From a checkpoint of a small image embedding model: 8.01M parameters, 48750 training examples.
Rows from block 8 of a small image embedding model, named by matrix and row number. Rows with one number within an expert belong to one neuron, the router's apart. Each number is 128 + 24 x the weight over its row's rms, rounded and kept within 0 to 255. All counts start at 0. Numbers have three digits each.
Before each expert's rows are labels from the 100 images, of 14976, where the router gives the expert most weight on average: "top examples" is what is common among them; "place" is the part of the image that holds the peak. Only what is clearly more common there than usual is listed. The data: streak pictures of flow and ridge fields. In brackets: how many of the 100.
# router: router (model.blocks.8.mlp.router.weight, 8x96, trained with AdamW), inputs 0-47
# gate: expert gate (model.blocks.8.mlp.gate, 8x96x96), inputs 0-47
# up: expert up (model.blocks.8.mlp.up, 8x96x96), inputs 0-47
# down: expert down (model.blocks.8.mlp.down, 8x96x96, transposed), outputs 0-47

# expert 0
top examples: delta (51); loop (48)
place: bottom centre (48)
router.0:126123170094169100098162111107167174126139125135166115095112115134088101149133107134073136111130095132087133165133131120098106142129172094171116
gate.10:109124126133128128184125128131166128150158128125128122160054128199128113120109128165104164165165055128128129125132141139164127128142118137148123
up.10:108127126131128127184124128141170133146157128128124124159052128196128108122108135164106164166156056128128128124130134141163128128148120142139124
down.10:120128127136127128121138130129133118134131145119217126103127129102128135129124121130134118101146157120128128126120140066131130170113133141063132
gate.11:148129128146090180185115126142122118128122127104087053124135128128090141130156114138127176180100170132199136140147128167115106128141126086137125
up.11:119104128128135129130156107127115132114144122151135157129128127138128125145114137128110059039134069108138170072129124130129212137147191142125131
down.11:125144117128143073132129130091129134128155128126184100127143127064128115118138126105129128128128151126126125071148129128124129154151153130129110
gate.17:131151129170129132183128175081095124176128182142129117125117126118128106092128128147128160148139162125128079128116127135128111113133129129088143
up.17:129123112131061105131109176136137167115167122111204112132139109128147134118132090111126136152124153126125134135128133151159124126127135135126121
down.17:120109128128107128128077128158131139098128148143117103122109082146128140130122127131072141127146109090135130177127127134116125096111096156129142
gate.18:127127123119125093088142117161120117140117136128195127160140128136128142128163129140128128118165116125148140129128129026137157137126122117166132
up.18:128127124124125090083128117165125119138127140128184127158140128143128139128170130146128128114167110126150141131128130029145149135128124118169129
down.18:105127125123183150145142128129072151129135069128044138146128148183128130123105121116101124127133128219126128131118135136124107128096128078119125
gate.19:128128128128128128128128128128051128128128128128128133128244085130128180128128128085128128128128128128128128128128128128128128128128128128128128
up.19:128128128202128117128128128128128128174114128128128113109128128128128128128128128128116124128128128128128128146128128128128128128128128128128128
down.19:128128128128128138128068128128128247128128128128128128128128128128128128129121157128128128128128128107190128128142128128128128128128128128203128
gate.22:128128128128128128128128128128128128167128014128128128121128128128128128128128128128128128128128128121128125115128128128128128128128032128128099
up.22:128128128128128128128128128128128128128128211128096128224128128128128128128128128128128128128128199128128128128128128128128128128128128128128128
down.22:128128128128128128128128128128128128128128128128237128109128128128128128128128128128222128128128128128128128128128106127128128128128128128128128
gate.31:128128128245088128109099128128128128128128128128128128128255198128128128128128128128128128128108128128031128128128128128128128128128128128128128
up.31:128128128128128128128149128135128128111128128128128128128128128128128080128128128126128128128128076128113128128128128212128093128128128128128128
down.31:128128128128128128128123185128128128137113128191125128128128128128128128128128128128128136129107128128135128128128128128128109128128128128128128
gate.44:108093125139128137125154133113110144124133127144149105139142128117114098127166108117085128105129060085136130112177130127141143135074124123127137
up.44:149169133117129118128096123143145111131123128110108146114114126139139167129085149136177128158127201171120126143081127125116116123175131132128118
down.44:123128140134123171131124152118036136142106132127076131159154152119136114136128081132147130133109100128131127134147129172109124112115112153128156
gate.48:111122132087127147183112155138134128103089129103105084107075171140128152102146116068113128122075097144135119115122134168156132113117146125111130
up.48:164129118181105139084141120132116128151139115129171159116144100106130141143126123131175127156163147117149174150138128060071098144128090115121136
down.48:113137119142132112124146133116100097134130195127118127128128113154129128134117102135129086143084083120136140129141124128103116114153140120129133
gate.62:128128111128128128051128128152192128128088128123163185124128116106128158128128128128128128128128202128089128128133128128128128166130128128084128
up.62:128128105128128128058128134151189128128079128128159177118128112104128133128131128128128128128128204128085128128128128136129128158128128128098128
down.62:206128148129128133128106128128125116128167128128188128128131128128128125128128128120147128128048128128128128128128128148128128017186128138128128
gate.70:120131130114118147137092091125130068148086134104084146112146141130127149135149127126129125113123149128124132135102114230144100128125125127127154
up.70:122128131129108140169099113145135107149082140122029147120133134126125143137130133128142130104124169134134132143122125230138084120124146131131139
down.70:140099111126176091162141121141155174154129138136128130109129123141126162103098136146086141125119149188128160143140134106135132144124127103107120
gate.75:119128147128119128128108128128141128069128128115128187128128128128128173128121167128107131128128128061128128128128128129128060128128128185128128
up.75:128128163128128128128125129161184128063128162109128171128128101128128156128128140128111128129128128112128128128128128128128063128128128128128128
down.75:129135128128127112128128180128139093128128128117191128129171127128128128128135128128128128131086128129072128128128125037128128054129128128128128

# expert 1
top examples: spiral (99)
place: bottom right (41); top left (34)
router.1:089146111128099113122139140113135099153111079137130097089168154139127154117147155136159153108111124097162133091097092118124165148119134134108158
gate.2:128128128128128230128128128128128128128128128128128198128128128128128128128188072128128128128128126128128128128128128128128128128218128128128128
up.2:128128128128128134128128128128128128128173128128128128128128128128128128128128128128128128128128129128128128128128128133128128128128128128128128
down.2:137128128128125128128128128128128128128128125128128128128128128128128128128128128128128128128128127128128128128128128126128128128128128128128128
gate.10:128128128128066128190128128128128128128128128128128128128128128128128128128128128128128128128128128128128128128128128145128128128128128128128128
up.10:128128128128128056230128128128128128128128128128128128128128128128128128128128128128128128128128130128128128128128128222128024128128128074128128
down.10:125128128128128128130128128128128128128128000128128128120128128128128128128128128128128128128128127128128128128128128129129128128128128128128128
gate.13:128128126128141165099128128128128128113128128102109174088118191115128128128113147128130072128128178128128101128115118128130128088138144124123125
up.13:128116128128091128128128115128128128128128129128128128139128061128127128128140128128095136136128071128128128128141128128128153138127128135148148
down.13:098128128128160159060150099128128128128128128128097127122128128117128105111161055128171128128078162128128112128128128098144126133141150128119128
gate.17:128128128128000128128128128237128128128128128079128128128128128128128128128128128128068128128128128128128128128128128128128128128128128128128128
up.17:128128128128210130128128128062128128128128128128156128128128147128128128128128128128194128128128128128128128128128128128128128128128050128128128
down.17:128128162127146128103130128069110128128126145128086158133132128126128128128128128129128128128092158128126128128128128152128128154123128128128134
gate.18:128128128128105163125156128170056161128087141124123175117128128128128128128128128058128128120128128113140162121128142155128207128128128128096119
up.18:128124128127128114127113128128140062128170128128180047139128172128128128117109128128128134193128132128140128128128129061128128119128128128128151
down.18:177126131128128132128064086145128153117127176118128083128150100143128007128119128128106133135129169134154155128128128128128128128128128061128128
gate.25:150128128169097128131117126136180123128128128112126128119106128143127118141078128128128093128129089117128099130145104130159151184146154134130128
up.25:113127144107128125128137131129054128128134128139129099139129132124128137093162125128128147130128142142141164120121147138106123082109097128128136
down.25:124128111129125132143108128129128128131127122124142162112128128130111128198062127124078128103127070159104125128137122129128114114098130128130126
gate.30:132110128126122120128133113128128125128114151118166177127131095120124128128128129202161033119153167151166119139128137129127124135106160125110128
up.30:146137136154141127104127128130178130134123123180120047112117097138131103131121119114118147166096110125101172128111170089130127109131128144106125
down.30:155143118133134128142080155135140103128129187130127153111128095127128113127128107128129127157130121142088141110136125132122150125218126110126095
gate.38:160150128119123156129128128128105128115132137122129151128128164120128128115193128128128134183128068125128131128156128091128176119128123128128139
up.38:094128128128130120127128127128154136128128128128128107118128127131128128129078128128128086060128156128128128128109128189143086128122128128128128
down.38:128134128128128128110146128127158158128128138128128128128087128128136128128228128123128190142096031116128127128128128104129128128128128128128128
gate.41:116108076115129205038138128130114133122151132117123201127087119095128166128159129128136074129134130125128129099145107127123126124127161103120126
up.41:131154161133130072222075128124146128129099119127160047128131124149128095129093137122130197131126123129130130135123136116131132128140102157130126
down.41:157135113127127123233096131151128123117170128133144129128118117129128128154110128162094111125121134155160129112136108130128131069179118121152090
gate.43:143100120102139148164144112103115161147127151129129229128133145128135115110088161123128073095129166143164135128128128144127153124167124134132120
up.43:125141128129158086145089147108139102127101125162146047135129122144125126122161107127138203144105158113101130144125150137130127144095127125127127
down.43:138150111140124130130099136121140152114136181131136145128124096136134113111135106111133125142135136134134161125135110142129142102173131109133105
gate.56:140139175122079117141126128164153125134134128089152136115174124106141083126154129127127133147129095139140127124107125170128113131179137154123126
up.56:140134193121107116174125128180140126154136130100143133094183128088135101138141141121129136124135098142177128124127098159127127140142142168127126
down.56:124114128139117127141124111173123125129159119153098116127143141127128134108154150128107105128136216130076131127144139136130113155106115098130132
gate.57:151128128128128129128132128128114129128128128130128145128130078124128128144158112128142116128128131128181128128128128128122128122138168127161117
up.57:128128131128184121140128128159164121128122128190128059128153116155128065128128123107128170128130169128128185126128154111128128139148128128209075
down.57:128128162168108128131117109151128128128128128128131145128128128127125132120118123128131153128130161128127113099128131134174121212153057142126128

# expert 4
top examples: waves (61)
place: top left (45); bottom right (37)
router.4:103150142134143148097124130171110140141122164109125150116109135091146143136159121152137065128116125164118132131123097157129114099115151096157120
gate.56:104128130126192128135146128123125069127150119129171121127192168147128125128122124078128135129084130155127170065083131138130080127135161124144128
up.56:157131120133069120126118136129134208133128132125076134133031089116125129124129136177128083129182123103129114156193127161112164151119107129119128
down.56:131136130128108087154114136135154126129136173173164067126111124118125100112132131138079140133134125098131145086102130093129128142194110130127132
gate.75:129130139112158085210165111097179116123120140125173127118147131150152119120121119143129125140082152161139118135124127154127134166129122109140146
up.75:133135133084117165127088124139079197137134123124115084148128152070105142147145140105131136146132123112081142138124113114117131117078121141132141
down.75:138132120103111156128138113180121166147133091125126060165138139096138099168145109147106147126134102079094142129115139088118121123183118094161134
gate.84:128128101128129128109213128128128131128128098128127128135094128179128128128128128128128127128128157128128128019128128125130128128128128128125128
up.84:128128148128128128130076128128128128128142128128128129128128128124128128128128128128128130128131074128129128221128128128128128128128126128130128
down.84:128128126128128128107128128114132128128128128128128127128128142137128128128128128128128128128108117128128128128128128124128128128170128125128128
gate.85:088128127088110130153127120122116126116122135143133074144111127094128127095141117128138126144135129129105123128128128073128135177129128128089138
up.85:082127128082124128130128128092124128121122145137128097159113127105142128093141126128135120141134149129114123128128123073127140156112129128069150
down.85:128128128124185128128128128090057212128129128128160142118154125069142128128128068149158128105128186127128128132115146128129083128128128147147128